A small image autoencoder, trained from scratch.
Model: encoder patch size [8, 8], encoder width 192, decoder norm batchnorm.
Rows from block 7 of the encoder, named by matrix and row number. Rows with one number belong to one attention dimension. Each number is 128 + 24 x the weight over its row's rms, rounded and kept within 0 to 255. All counts start at 0.
# q: attention query, key and value (stacked) (encoder.blocks.7.attn.qkv.weight, 576x192, the q third), inputs 0-95
# k: attention query, key and value (stacked) (encoder.blocks.7.attn.qkv.weight, 576x192, the k third), inputs 0-95
q.95 [119 137 151 183 147 124 104 116 135 164 121 155 138  98 111 149 142 135 158 134 165 132 103 115 147 131 122 149 127 111 115 122 133 144 100 132 125 146 142  88 152  89 158 106 148 134 104 159 125 120 159 135 147 161 125 146 147  86 160 124 163 123 157 158 123 116 150  88 134 127 128 104 157 111 145 130 121 127  89 132 126 149 105 127 122 148 125 126 144  64 123 140 138 145  89 107]
q.96 [118 186 136 177 190 137 112 143 123 116 125 152 145  84 114 125 133 131 159 117 164 129  92 150 129 127 146  99 158 106 128 104 111 130 146 115 131 107  66 145 101 126 117 124 150 105 134 110  70 145 182 127 109  94 129 138 133 102 157 144  82 122 131 101 110 148 184 139 123 117 131  60 140 132 108 134 169 120 136  97 151 165 123 134 102 122 123 119 141 122  95 134 100 161 171 119]
q.97 [126 122 127 171  79 129 139 131 100 131 160 133 131 103 119 120 144 152 146 132  95 144 224 106 129  79 124 120 119 121 151 161 140 134 109 107 134 112 134 160 172 132 142 113 164 126 127 168 130 110 184 126 127 133 137 120  89 136 136 102  97 118 133 123 144  95 136  93 132 109 173 151 129 135 143 151 121 104 145 109  91 182 123 157 143 123 109 116 114 170 111 175 122 127 115  96]
q.98 [ 87 150 188  83 126 112 127 139 148 136 135 165 141 110 150 109  83 161 126 100 145 132 130  77 136 131 117  82 107 128 143 135 137 130 156 105 146 149 124 121 147 136 166 115 140  90 187 137 112 134 116  79 124 139 125 138 135 129 132 105 106 133 167 158 143 149 116 111 170  94 122 109 117  83 124 151 110  99 150 120  82 116 124 124 133  76 126 147 116  90 152 118 150 149 132 130]
q.99 [170 159  97 159 118  87  94 110 130  75 182 124 124 114 161 122 169 141  86 174 108 122 121 150 176 111 148 154 113 195 112 115  98 115 103 125 129 109 123 109 159 147 134 124 129 159  94 123 175 136 124 165 121 120 162 136 141 127 138 139 126 162 128 179 112 144 147 103 154 149  90 114 121 119 173  98 132 160 106 145 140 124 124 152 164 172 129 130 110  95 135 116 121 127 131 176]
q.100 [111 129  38 152 137  70 135 134 169 130 109  94 143 145 121 148 130 139 133 116 163 120 138 187 145 168 147 131 106 122 115  87 135 165 116 146 132 105 112 115 141 111 127 101 102  86  82 126 159 127 154 129 110 113 109  97 123 167 108 150 126 106 143 173 128 143 117 114 129 107 168 109 147 126 159 124 118 105 137 158 142 110 170  91 142 111 147 116 137 152 145 169 101 152 135 133]
q.101 [144 108 164 126 154 143 102 165 136 151 122 151 140 141  91  87 128 113 136 130 131 128  79 145 116 161 101 121  96 109  98 108 129 109 124 156 133 134 144 102 114 148 157  87 117 116 113 101 106  65 167 129 161 139 163 136  73 166 117 159 127 111 101  96 103 146 124 122  76 139 104 127 114 112  81 166 137 120 141 137  89  71 149 138 145  68 119 123 130 149 129 119 140 101 164 115]
q.102 [133 177 157 148 135 116 144 114 140 111  89 148 128 114 116 123 162 126 158  86 128 130 120 136 128 135 128  92  72 106 111 105 146 146 148 112 109 105 137 116 126 116 125 166 212 144 122 159 130 102 127 115 109 155  75 127 139 130 127 106 119 144 121 143 158  90 115 116 167 118 115 108 153 129 100 162 141  89 119 126 122 111 105 137 126  90 125  95 165 112 106 145 137 125 137 134]
q.103 [ 86 115  71  87 124 130 119  82 125 112 149 131 101 156 141 121 113 135 136 125 129 157 146  85 123 198 103 158 121 101 101 149 148 139 150 141 115 128 147 116 160 107 154  97 133 109 119 102 166 136 117  97  71 122 128 142 152 142 148 130 139 135 135 131 139 109 143 156 116 139 165 170  89  92 125  69 141 122 135 163 111 120 110 131 125 113  76 103 105 138 117 161 106 115 129 159]
q.104 [138 112 120 150 108 127 115 151  77 137 114 185  88 140 113 160 101  97 102 146 120 110 123 135 138  72  93 118 138 119 140 101 104 118 146 118  97 148 112 120  86 116 129 119 135  77 129 122 122 120 122 133 123 118  82 126 105 132 136 151 155 143 124 121 118 127 118 136 103  88 100 182  96 124 132 159 144 119 126 138 111 128 203 125 111 129 108  75 159 115 114 145 147  83 154 122]
q.105 [149 116  61 140 128 122 110 141 115 119 146 103 131  80 133 141 159 180 145 107 153 133 137 138  98 109 147 167 129 126 114 100 144 152 173 176 131 140 155 123 158 143 135 148 158 160 153  96 142 122 133 132 118 128 142 174 111 108 131 127 166 119 146 150 153 130  92 144 162 211 101 132 107 145  83  85 161  85 132 128 137 109  84 120 100 114 101 115 151  99 141 144 118 153 115 152]
q.106 [137  94 155 121 105 175 159 130  94  84 130 133 128 173 140 115 137 107 163 121 122 106 169  95 106 114 170 184  99 146 137 142 121 141 111 118 121 173 166 134 138 134 126 151 131 132 160 116 153 121 105 152 102  82 104 146 104 157 126 160  96 132 139 147 140 104 134 114  96 119 122 109 164 109 161 110 139 125 170 116  86 100  96 137 121 119 144 158 101  90 145 127 113 101 170  89]
q.107 [144 179 122 128 131 101 132 144 153 105 118 146 154 142 104 157 111 174 120 131 131 132 146 126 103 130 126 155 116 154 135 179 143 155 140  98 125 100 114  89 141 126 154  84 116 138 101 161 126 143 110 132 162 113 125 105  99 123 123 145  95 152 159 118 135 160  83 130 136 147 143 105 139  97 154 120 136 158 123  71 162 143 132 125 108 124 109 110 150 137 139 119 127 120  90  95]
q.108 [112  84 116 120 150 121 128 130  76 110 147 117 117 157 130  77 103 126 158 127 131 144 108 127  87 147 113 134 105  93 121 125 115 141 186 154 166  92 102 174 151 116 112 145 137 145 146 129 149 138 170 124 117 156 123  91 103 154 109 148 157 140 123  93 187 139 121 117 113 115 127 199  81 164 108 193 104 138 127 121 110 147 124 126 117 152 114 113 130 107 101 137 126 156  93 146]
q.109 [160 159 148 140 132 107 155 108 143 101 118 150 111 109  99 152 133 112 145 113 154  99 137 169  96 110 138 141 119  86 131 164 144 111 130 132  99 129 124 179 121 131 121 121 112 158  97 123 130 124 137 146 145 123 133 144 129 140 171  80 126 108 132 154 120 121 147  85 108 107 134 106 158  91  99  94 120 121 115 112 120 138 109 112 161 136 115 165  87 156 147 102 101 143 117 169]
q.110 [116 136 151 138 144 146 117 137 134 152 122 112 156 159 165  82 124 155 115 116 129 129 109 115 131 117  92 129 151 170 119 154 105  82 143 111 148 128 156 125 155  92 114  95 148 130 146 152 105 135  82  87  64 130  90 122 110 136 100  85 118 120 111 115 141 150 140 118 119 131 109 138  87 122 167 137 121 176 109 148 166 137 123 103 113  91 111 175 128 160 110 134 131 120 144 121]
q.111 [150 146 154 110  90 138 143 146 129  84 114  83 165 141 167 119 145 149 130 168 108  95 103 135 170 103 166 132 150 135 101  94 116 119 179  84 113 136 172 143 138 159 131 108 125 154 158 157 159 167 114 143 197 185 116 131 118 163 134 141 133 161 129 132  87  95 130  84 126 129 120 145 119 183 105 116  90 116  94 153 104 119 132 136 124 101 143 128 111 149 154 131 154 107 172 163]
q.112 [158 112 109 129 122 142 130 171 143 146 134 155 127 152 113 117 114 148 138 130 168 138 120 142 124 147 112 101 155 131 138 148 138 104 132 135 135  94 160 152  84 159 147 122  88 139 131 125 127 151 125 137 137 140 114 137 123 120 131 104 114 152 116  76 126 129 147 146 111 167 122 210  69 134 167 118 124 105 133 141 109 117 179 148 164 177 112 114 119 108 162 156  61 151 128 124]
q.113 [116 134 143 106 127 145 120 105 126 133 106 166 167 118  75 100 111  87 144 122 145 143  99 142 140 146 120 133 122 120 111 108 118 111 131 120 145  98  63 127 135 152 121 113 168 102 120  98 149 167 118 133 133 119 173 112 177 130  82 153 136 189 117 153 119 151 116 115 117 120  72 152 150 115 161 130 162 127 112 137 129 161 135 147 102 132  82 121 155 132 164 146 145 116 113 141]
q.114 [144  93 145  95 118 155 129 151 127 131 108 143 128 118  98 153 121  97 140 128  90 131  85  97 128 155 156  92 132 142 115 142 150 118 140 135 125 120 174 130 123  93 111 118 164 104 115 143 100 138 103 166 108 120 116 116 124 181 162 139 114 132 149 104 116 116 136 145 114 145 185 107 141 121  63 147 137 102 143 134 111  91 128 185 103 124 141 101 125 186 111 140 113 137 117  70]
q.115 [125 109 131  90 165 141 112 130  86 158  83 157 108 150 139 110  78 162 134 143 150 125 134 132 135 183 160 133 136  96 144 115 144 168  94 139  95 160 137  76  91  83  59 156 117 155 104 130 129 113 135 100 144 138 123 143  95 150 125 111 146 118 152 132 106 119 118 108 104 110 156  95 130  92 122 155 131  86 162  78 123 110 152 130 130 124 156 123 115 108 109 128  91 153  96 173]
q.116 [ 89 123 117 153 112 127 131 124 120 178 107 149 167  90 141 106 150  81 136 124 135 121 105 154 116 149  98  93 113 164 134 119 121 110 135 153 121 150 114  71 168 124 145 135 130 130 124 119 143 121  78  84 100 135 105 153 142 115 118 106  73 165 133 130 118 143 146  93 119 117 112  94 141  88  96 121 113 151  72 136 141 124 117 101 104 141  95 129 151  91 175 128 126 104 125  93]
q.117 [138 119 149  76 117 136 108 100 116 154 144 142  91 177 130 115 143 142 134 116 163  86 129 113 126 136 118 144  73 142 123 126 164 132 154 149 119  77 128 138  98 108 120 162 135 120 200  85  95 145 117 104 113 141 188 111  81 159 124 153 126 146 139 132 122 158 134 111 119 161  88 148 143 159 129 143 145 117  87 145 133 160 169 165 172 135 116 145 146 126 166 108 154 129 170 103]
q.118 [132 110 115 130  91 128 137 120 122 106 139 103 121 147 138 107 148 165 119  89 159 146 129 125 147 172 111 119 135 116 127 132 152 115 101 160 111 105 143 121 117 136 167 100 122 173 172  99 168 114 127 151 121  98 139 173 180 164 110 135 155 149  73 139 156 131 102 146  99  75 151 154 135 167 121 136 169 115 139 168 110 130 105 135 131 131 101 110 122 119 111  98 118 110 152 132]
q.119 [157 128 119 141 167 118 188 115 113 101  97 158 112 166 114 110 101 127 143 148 132 137 140  99 155 121 123  80 101 134 178 144 139 158 155 129 135 161 117 150 137 136 143 141 114 109 104 198 139 118 166 156 141 122 132 177  90  97 151 120 141 160 137 168 121  99 104 111 169 128 143 125 155 117 140 148 156 165 113 146 135 104 129 133 133 126 121 114 128 102 170 129 179 139 143 108]
q.120 [103 108 137 143 126 156 118 163 140 131 136 119  88 115 131 122  97 118 155 135 131  82 119 144 171 145  85 126 143 118 100 117 111 151 113 123 114 122 102 141  99 132 102 170 125 173 141 125 134 166 124  96 169 157 130 133 167 119 139 134 127 154 131 143 123 100 143 114 123 125 136 125 111 117  93 186 147 160 107 108 165  82 123 146 132 113 112  72 137 123 128 118 111 180 112 127]
q.121 [179 159 125 143  83 134 184  84 128 104 160 145 151 100 130 134 136 146 139 121 159 141 126 152 121 170 137 131 152 124 141 118  84 142  97 117 131 151 125 128  72 105  71 181 127 140 156 110 110 109 108 115 125 136 154 118 145  82  95 120 135 146 133 125 123 153 147 124 150  82 163 155 112 120 186 170 159 126 122 165 125 154 122 116 163 163 103 124 148 182  99 124 153 139 129 136]
q.122 [123 146 138 115 118 150 118 108 101 109 102 158 121 137 156 147 115 125 103 116 129 135 145 117  93  84 133 121 138 122 144 119 136 108  96  98 125 123 182 123 128 131 138 153 173 129 122 111 136 128 158 105 135 137 142 104 110 151 146 137 132 131 170  86 133 148  77 136 135 137 126 106 124 134 134  95 182 134 164 132 130 156 115 112 122 156 134  68 100 130 125 136 102 148 138 156]
q.123 [ 88 117 126 115 110 169 145 129 167 108 172 131 102 107  92 116 117 203 132 132 125 120 131  99 123 137 150 113 187 105 183 116 112 101 103 120 125 117 117  84 130 149 138 123 162 169 132 140 110 126 115 121 153  85 128 125 106 121 128 133 136 163  96 194  90 168 119 117 105  81 123 108 120 107 160 146 161 153  99 126 167 138 146 176 131 156 161 135 110 116  99 112 120 164 138 179]
q.124 [ 95  53  98 182 156 109 102 122 119 151  89 120 152 162  77 138 119 141 110  87 141 151 108 151 144 150 122 129 135 126 109 111 146 134 126 116 136 128  79 128 122 129  67  93 140 170 150 148 192 129 155 124 148 125 119 138 132 133 121 125 121 110  61 115 132 107  87 111  82 136 119 139  59  75 129 141 102  66 175 130 126 137 182 124 131 155 119  98 124 151 161 121  85 160 130  98]
q.125 [141 119 119 115 146 152 158 158 110 171 128 136  90 144  81 138 140 121 157 113 130 143 111 117 131 159 104 154 102 148 142 156  98  96 109 112  85 124 103 139 152 108 107 146 131 112 144 165 113 142  96 103 123 115 140 119  46 162 178 172 169 142 107 147 119 136 129 138 111 164 156 157 120  95 125 151  98  66 150 147 153 134 164 130 121  89 171 139 111 141 123 135 137 134 126 108]
q.126 [ 95 168 106 122 137 118 110 137 131 140 144  96 110 126 110 107 174 139 174 118 108  59 127 159 112 163 158 132 130 104 103 120 102 101 144 124 131 156 153 107 127 170 124 161 132 110  96 150 147 125 110 153  74 151 149 146 169 141 120 175 128 134 108 127 150 123 123 131 128 104 107 135 114 139 146 141 149 123 147 164 138 119  77 116 145 157 183 128 118  90  99 111 110 116 121 115]
q.127 [104 133 168  97 174 127 110 142 117 154  90 145 140 132 124 149 125 103 192 127 121 133  79 149 150 118 170 113 123 151 147  96 169 144 116 103 110 118 118 167 151 127 126 103 131  68 141  92 184 131 137  76 132  98 114 124 112 117 148 134  76  86  69  74 149 109 165 143 182 135 140 147  85 105 113 131 119 129 154 175 137 146 113  90 103 165 119 127 114 132 110 143 153 109 115 144]
q.128 [153  98 126  98 113 157 155 115 120 139 117  79 191 143 133 111 149 127 128 129 145 116 130 122 148 156 115 164 176 146 151 168 105 137  78  70 131 137 135 131 134 129 108 111 145 119 125 139 110 164  73 133 107 165 152 131 100 168 137 115 103  96  97 128 122 125 146 152  96 100 116 140 161 129 116 131 124 137 138  86 171  91 102 143 125 117 134 137 115 136  70 126 116 143 145 143]
q.129 [ 92  59 133 124  79  99 134 165 103 116 118  75 164 147 144 112 128 118  77 161  93 126 150 112 130 159  95 162 127  96 149 151  94  93 128 149 139 141 109 161 121 151 146 103 108 112 146 142 100 140  93 119 143 106 157 121  85 127 159 142 110 127 116 116 148 126 116 133 147 135 136  93 147 135 102 137 155 100 124 119 132  94 128 138 180 101 159  90  97 129 104 138 141 139 116 116]
q.130 [116 101 130 147 129 148 146 140 122  73 144 134 158 110 131 136 158 140 103 132 132 135 159 138 114  86 125  75 135 135 121 168 149 118 123 144 116 117 119 131 121 113 110 116 100 165 111 128 123  98 126 118  83 159 129  86 134 143 122 114 110 142 124 161 116 120 137 157 117 127 106 115 151 113 123 119 114 110 126  83 117 152  97 154 184 141 149  79 102  88 145 110 123 122 128 141]
k.95 [101 103 140 121 103 165 155 111 116 146 132 172 119 132 139 125 137 134 113 106 106 156 123 131 173 124 152  81  90 144 144 176  97 111 130 132 105 132 136 156 149 149 127 127 109 142 138 165 122 117 132  81 127 112 107 107 109 143 118 126 117 102 139 144 140 148 145 145 132 101 125 119 138 130 139 173 146 167 112 142 123 113 155 118  97 128 138  90 141  80 121 136 128 102 131  88]
k.96 [116 138 121 160 105 188 124 101 128 103 104 145  82 181 110 150 139 118  90 159 118 169 123 147 112 144 116 114 121 103 132 138 135 144 108 116 126 128 202 143 163 139 142 134 101 116 120 136 140 174  73 101 131 143 131 126 151  94 151 129  64 123 138  92 161 114  90 106 112 145 118 135 120  96 113 111 134 120 131 183 113  89 107 144 137 115 147 149 129 118 138 160 109 166 151 171]
k.97 [126 129  91 117 101 100 189 115 127 117 112 161 120 133 123 120 159 110 135  95 113 122 102 143  97 132 145 111  94 140 151 152 147 124  87 102 109  83 111 108 111 129  84 124 152 122 102 138 134 132  85 190 124 121 118 132 110 154 125 119 137 123 111 152 151 110 141 135  86 139 134 100 148 114 132 113 113 142 142 132  92 116 192 107 134 122 155 156 143 138 151 146 129 143 140 102]
k.98 [128 126 145 142 129 166 125 104 138 124 146 111 161 153 152 123 106 120  97  90 140 108 160 168 104 127 179 141 159 118 148 137 130  87 145 151 106 136 103 112 117 156 131  84 145 130 137 155 147 100 115 105 120 132 143 143 113  99 147 116  95 113 146 121 121 154 143 125 126 136 133 147  97  98 149 134 178  98 117 121 143 186 101 119 148 164 120 124 166 160 105 121 133 154  97 116]
k.99 [125 100  99 133 128  95 118 124 137 133 158 125 107  90 117 124 125 111 146 132 169 121 177  91 108 112 135 125 141 132 185 138 137 126 151 100 152  99 157 122 144 136 144 141 125 163  80  76 128 151 156 127  85 130 103 134 128 148 158  91 151 131 144 124 145 143 124 136 127 128 150 171 114 181 128 120  98 123 112 166 112 138 111 152 128 133  67 106 157 126 156 153 115 109 144 138]
k.100 [150 134 138 143  77 175 122  72 156 118 156 149 142 140 163 139 125 122 108 145 141 141  68  87 131 164 112 101 137 152 144 131 111 104  83 126 103 149 121 104 126  96 101 143 138 174 170 108 141 138 170  98 111 144 119  94 145 179 100 116 124 116 147  63 143  89 126 117 102 110 130 112 155 133 111 119 147 162  98 129 110 106 103  97 139 168  78 147  96 137 147 138 112  96 135 157]
k.101 [103 125 126 117  91 120 134 102 161 136 143 107  73 112 121 143 108 103 111 113 163 104  90 145 140 115 136 137 142 148 149 124 109  97 165 103 122 137 127 134 133 153 149 139  82 134  96 130 118 146 143 144 120 136 126 126 132  87 112  81 123 112 155 116 101 162 109 122 127  96 126 117 140 101 123  92 140 111  86  83  83 125 173 123 138 153  97 132 116 108  86 120 146  93 113 133]
k.102 [ 88 121 119 116 149 136 111 144 125 136 181 104 122 127 167 123 134 109 110  75 109 166 145 139 153 131 156  97  95 115 141 140  70 144 163 131 141 115 126 109 158 122 111  60 117 111 134 153 112 152 133  93 156 132 129 155 107  76  97 159 121 138  96 141 130 175 157 113 151 118 157  73 120 116 163 106 112 102 116 163 135 102 111  90 127 132 120 141 102 142 116 170 131 114 120 125]
k.103 [106 159 120 120 119 129 122 130 141 119 105 108 188 120 161 115 145 142  86 167 115 122 115 145 146 141 127 143  87 137 107 152  79 101 161 111  94 123 121 154  98 107  84 131 113 115 120 186  88 128 139 132 115 103 180 153 123 144 143 110 132 139 165 126 139 122 127 166 119 131 102  78 116 158 138 136 148 153 142 145 147 132 121 147 130  96 123 129 121 134 124 136 139 107 117 127]
k.104 [ 98 171 123 113 136 121 178 133 110 124 150 113 140 131  79 157 126 116 108 122  90  80  85 106 152 126 167 145 125 162 125 148 106 102 105 145  93 154  92 153 126 137 113 132 121 142 147  87  85 112 106 113 200  88 142 128 143 101 140 189 173  85  88 115  92 142 118  90 116  89  97 117 122 123 159 117 123 108  83  99 140 156 129 109 108 128  98 139 117  91  96 150 149 103 120 109]
k.105 [128 127 153 103 119 118 144  99 148 130 141 129 148 118 106 130 128 147 152 180 112 163 117 152 138 102 141 126 131 145 163 182 109 126 139 102 173 134 120 100 122 171 160 116 109  96 112 115 132 109 123 133 117  97 152 138 141 193 126 113 122 101 129 143 171 141 164 155 111 102 132 113  94 161 120 203 123 139 122 155 153 141 140 168 145 118 136 177  96 118 100 106 104 112 169 103]
k.106 [126 113  87 142 122 123 161 150 167  96 110 133 151  87 132 135  87 139  80  59 157 103 109 111 123 109  90 104 108 154 139 105 136 110 172  92 146  77 116 112 108 130  89 110 103 121 134 166 145 132  83 124 157 167 124 146 157 102 141 128 150 158 154 131  81 120 145 126 139 146 153  90 146 103 158 137 119  97 101 125 148 131 107 149 128 115 124 124 150 162 111 106 101 157 141  87]
k.107 [102 110 146 115 170 137 158 115 102 114 106 124 128 175  62 109 142 114 103  94 144 137 119 144 132 123  73 150 172 138  99 171 154 145 119 116 131 168 122 135 111 147 152 114 125 126 180 137 109 128  97 168  90 153 133 120 116 137 159 148 109 123  68 106  82  85 167 100 129 131 131 150 107 135 155 181 163 137 117 108 132 151 126 128 102 124  87 116 102 152 117 110 111 128 136 132]
k.108 [118  80 128 103 109  75 165 103 127 127 103 132 134 129 163 150 189 178 180 162 136 101 142 107 146 129 144 156 145 141 115 150 129 108  75 129 102 134 144 139  82 112  94 111 120 103 167 142 101 137 133 153 135 110 133 126 111  98 140 112 136 142 114 112 123 101 103 145 115 117 114 149 117 134 106 148 110 104  77 110 172 156 150 140 123 130 182 160  72 133 114 150 148 105 161 108]
k.109 [123 145 169  79  93 182 119  99 174 164 147 149 125 138 145 125  78  70 135 143 131 152 117 135 144 152 111 123 100 104 135 141 106 124 142 151 119 122  76 122 129  99 136 134  91 134  87 128 148 141 114 103  91  99 114 151 135 181 160 139 128 138 132 142 125 123 104 107 115 198 116 125 120 144 135 144 145 131 130 172 107 111 155 184 140 107 164  83 140 123 144 148 128 127 132 136]
k.110 [117 122 157 189  93 158 143 161 121 112 119 177 114 126 106 106 126 124 104 133  99 103 166 121 124 110  95 146 149 124 114  97 142 148 124 160 132 124 102 132 110 172 186  93 100 121  94 108 109 128 135 161 135 159 152 100 115 129 174  92 158 140  90 147 123 111 115 148 121 122 126 114 152 172 113 117 100 144  89 133 135 130 170 124  88  70  99 161 145 152 115 126  91 134 137 167]
k.111 [171 122 126 125 129 109 122 161 137  94 142 149 158 100 125 152 137 110 151  88  95  90 131 106 134 117 126 118 123 170 164 119 115 124 105 105 160 122  59 118 163 110 145 115 146 136  54 152 135 186 119 166 101 102  62 156 118 133 140 125 149 146 100 169 109 117  93 126 112 154 154 148 127 127 148 106 127 175 110 128  90 109 145 155 156 147 130 147 165  96 115 126 137 109 122 134]
k.112 [108 121 133 107 151 136 112  92 118 112 125 136 100 179 127  94 112 128 122 146 121  87 152 126 124  97 148  83 106  94 110 142 149  89 110 127 137 131 187 137 153 115 135 128 122 150 135 126  99 103 114 129 105  71 161 123 171 120 163  99 139 122 110 143 121 141 152 135 131 110 128 159 124 153 118  97 122  95  94 132 132 110 144 163 109 125  93 115 138 161 147 150 134 115  94  98]
k.113 [ 56 101 149 137 119 119 139 152 117 116 124 117 110 150 129 150 122 118 112 163 129  85 140  98 117 158 135 122 117  84 131 159 155 128  94 170 121 107 116 117 139 153 164 105 150 164 136 117 143 104 140 143 134 116 118 107 146 149 149 130  92 187 121  75  92 132 126 132  76 141 175 144 116 125 125  94 145  49 145 123 130 132 119 143 127  89 128 144 136  97  89 104 158 137  97 123]
k.114 [109 117 130 164 109 113 145 124 114 121 189 119 140 120 147 102 143 133 122 157  89  93 111 152 137 138 112 125 124 159 114 121  72 135 153 114  94 128 129  99 113 112 131 129 160 100 109 152 172 124 137 151 168 120 140  91 109 121  69 171 127 123 148 129 118 175  74 141 135 102 116 145  86 126 129  95 110 128 148  90 138  97 125 140 147 140 119  92 169 143 156 125 142 114 137 149]
k.115 [163 170 172  99  73 133 132 108 165 126 141 112 107 164 123 170 132 106 124 100 117 141  62 115 133 134 103 124 136 156 151 113 131 115 123 112 140 124  82 168 118 107 121 158 131  95 150  85 138 126  64 124 111 160 140 111 141 133 122 125 117 102  86 129 143 137  82 121 153 139  81  96 112 102 153 171 106 137 145 102 152 127 132 168 137 141 172 111 129 134 131 120 105 137 104 127]
k.116 [129 116 116 190 147 149 108 152 137 118 149 112  85 130 101 161  86 124 120  95 101 120 150 154 148 141  94 148 119  91 105 144 121 126 139 158  88 142  84 141 124 135 121 144 119 156  87  99 107 124 123 114 126 131 116 119 143 113 128  75  93 115 160 103 124 145 109 114 121 144  81  80 111 166 161 128 115 137 111 119 121 111 140 126 123 103 107 130 143  99 129 123 103 134 117 149]
k.117 [101 136 112 143 169 107 125 139 168 173 132 153  92 119 128 138 174 121 118 111 112 133 140 147 129 125 109 112 136 110 159 122  88 128 127 109 125 137  89 139 146 141 141  90  84 110 148 125 164 150 154  93 120 104 159 126 130 116 113 135 137 137  97 106 168 114  84 141 110 183 122 137 110 116 120 153 133 149 175 112 106 143 123 108 138 133 133 170 133 134 136 172 119 103 133 107]
k.118 [132 102  67 131 157 115 139 131 156 174 169 148 144 109 151 149 126 113 107 147 121 132 143 130 145 146 129 112 124 166 195 133 127 142 135 101 113 132 115 104 116 108 134 162 111 173 137 145  87 124 160 147 180 102 119 126 150 147 142  75 150 123 163 149  95 130 137 121 112 131 124 120  93 129 126 125 134 187 127 117  91 104 152 110  97 135 125 136 114 147 138 143 163 120 145 187]
k.119 [118 123 109 153 133  93 152 141 132 118 126  65 142 118 114 116 134 156 126 109 163  91 143 120 138 112 147 175 155 115 162 141 161 127 180 120  99  96 141 111 143 131 113 111 169 162 168 124 134 110 128  79 101  95 109 113 138 126 112 134 100 115  81 113 141 122 159 141 114 156 148  76 129 153 146  84  94 106 116 117 166 126 122 182 105 144 141 134 131 136 125 115 124 150 120 101]
k.120 [133 148 129 110 187 144 139 114  91 120  88 152 138 127 192 178 125 141 132 109 132 121 111 137 159 118 112 117 141  88 165 152 129 107 144 114 108 178  99 117  80 131 105 137 157 117 148 119 114 114 115 158 139 108 124 137  78 132 107 102 139 130 125  78 117 124 128 160 121 169 109 139 127 141 130 126 107 127 108 150 106 138  98 131 137 149 124 109 122 147  97 131  98 154  85 109]
k.121 [136  55 107 151 142 150 112 108 122 168 140 150 118 131 147 137 107 167 108 105 134 130 132  81 121 169 166 150 110 108 150  98 155 147 139 135 142 118 129 175 129 125 122 148 129 141 132 125 108 139 155 151 127 105 152 127  46 133 177 112 102 126  77 103 125 150 132 131 127 142 150 112 136 134 155 139  96 127 123  92 152 183 163 141 143 127 103 120 135  82 134 135 126 141 136 156]
k.122 [ 98 126 106 105 110  81 107 117 124 136 136 123 128 108 160 117 145 107 145 107 163 129 154 137 122  89 193  97  82 162 165 119 119  80 114 121 157 131 110 149  80 102 154 178 128  94 122  78 128  86 121 137 113 160 126 143 126 186 121 116 102 143 129 162 159 177 160 121 109 160 150 131 120 121 129 159 139 133 130 108 109 180 118 124 127 110 140 111 137 129 124 110 159 151 128 133]
k.123 [136 128 118 123 139 108 167 130 125 138  87 155 145 149 135 149 134 101 125 127 164 133 153 116 143 115 143 130 119 122 185 134 139 130 107 142  97 139 115 153 155 172 167 133 120 106 110 100 169 154 109  98 158 127 150 120  99 127 193 126  97 134 116 156  97 124 126 123 149 136 139 167 111 122 124 148 125 100 157 131 123  90 135 160  95 161 127 117 143 117 159 110 126 124 177 171]
k.124 [122 139 128 150 111 125 147  71 148 155 147 127 125 152 189 157 139 103 104 169 123 148  91 117 164 128  88 114 138 142 107 128 130 123  89  88 148 142 177 114 143  87  93 112 114 129 151 110 109 132 138 123 139 105 114 121 135 109 102 126 117 102 159 166  89 107 159 148 138  86 120 176 178 124  96 137 175 111  94 145 126 115 124 124 131 181 113 139  91 138 167 133  94 169 114 126]
k.125 [104 137 117 165 121 168 124 111 139 151 135 159 127 123 103 156 158 124 145 125 160  94 112 149 147 113 147 115 108 135 115 108 155 126 127 168 121 124 119  63 127 138 140 148 137  99 150 137 176 167 177 116 131 126 149  84 128 136 117 133 133 130 149 159  67 115 133 167 157  75 106 100 126 104 138 100 124 104 112 144 130 106 129 104 113 117 129  78 132 139 116 114  85 151 131  87]
k.126 [151 107 146 137 136 126 110 147  89 137 144 137 128 168 139 139 154 146 166 170 178  95 116 140 124 139 117 154 125 119 140 140 116  97 133  83 113 147 126  92 128 125 145 130 144 104 123 119 190 121 160 101 182 139 124 114 119 142 141 107 176 123 126 104 105 145 134 150 123 115 182 108 111 173 109 147 114 128  91 144 144 124 109 155 106  75  88 130 148 144  96 112 134 131 131 140]
k.127 [107 138 107 144 139 143 116  91 116  97 138 135  69 139 122 104 151 135 160 145 123 131 145 110 132 146 187 100 112  92  94 135 163  71 130 117 158 133 121 136 118 153 118 100 169 137 124  96 119 135 113  96 159  97 111 167 153 114 131 119 116 103 109 146 116 137 168 146 127 111 114 125 135 137 130 113 157 151 146 132 155 104 111 102  94 139 166 145 151 122 102 139 156 132 136  79]
k.128 [115 125 126 151 159 142 139  72 122 166 145 134 126  77 122 109 131 144  80 142 127 119 163 164 125 118  73 161 142  99  98 119 110 127  96 154 131 125 133  96 104 128 135 129 119 150 177 137 140 168 144 122 168 117 129 121 159 112 139 117 110 122 116 106 102 145 106 136 146  99 111 101 101 125 101 131 152 155 132 157 137 120 146 129 147 149  77 113 148 112  97 151 134 118 108 114]
k.129 [115 144 129 139 132 177 124 102 141 116 116 160 107 129 113 128 128  95 114 129 125 120 122 147 139 129 129 133 116  89  92 126  94 111 151  95 119 180 157 160 105 127 106 112  74 101 113 137 135 187 143 100 155 138 117 147 105 104 142 143 175 119 106 164 150 101 141 121 113  74 131 136 135 133 112 117 131 126 135 131 136 127 138 160 130  87  93  76 134 152 132 130 163 129 125 106]
k.130 [156  66 173 134 123 152  62  72 147 147 148 138 150 130 108 136 153 139 129 126 133 109 126  92 100 136 137 136 156 130  98 139 124 134 139 154 140 143 144 164 103  96 112 138 111 126 141 119 145 159 148 117 151 124 184 140 109 133 146 168 118 132 128 158 123 118  54 163 190 111  88 108 123 127 117 123 129 135 158 120 127 172 154 137 168 139 144 162  80  85 178 119 107 108 156 129]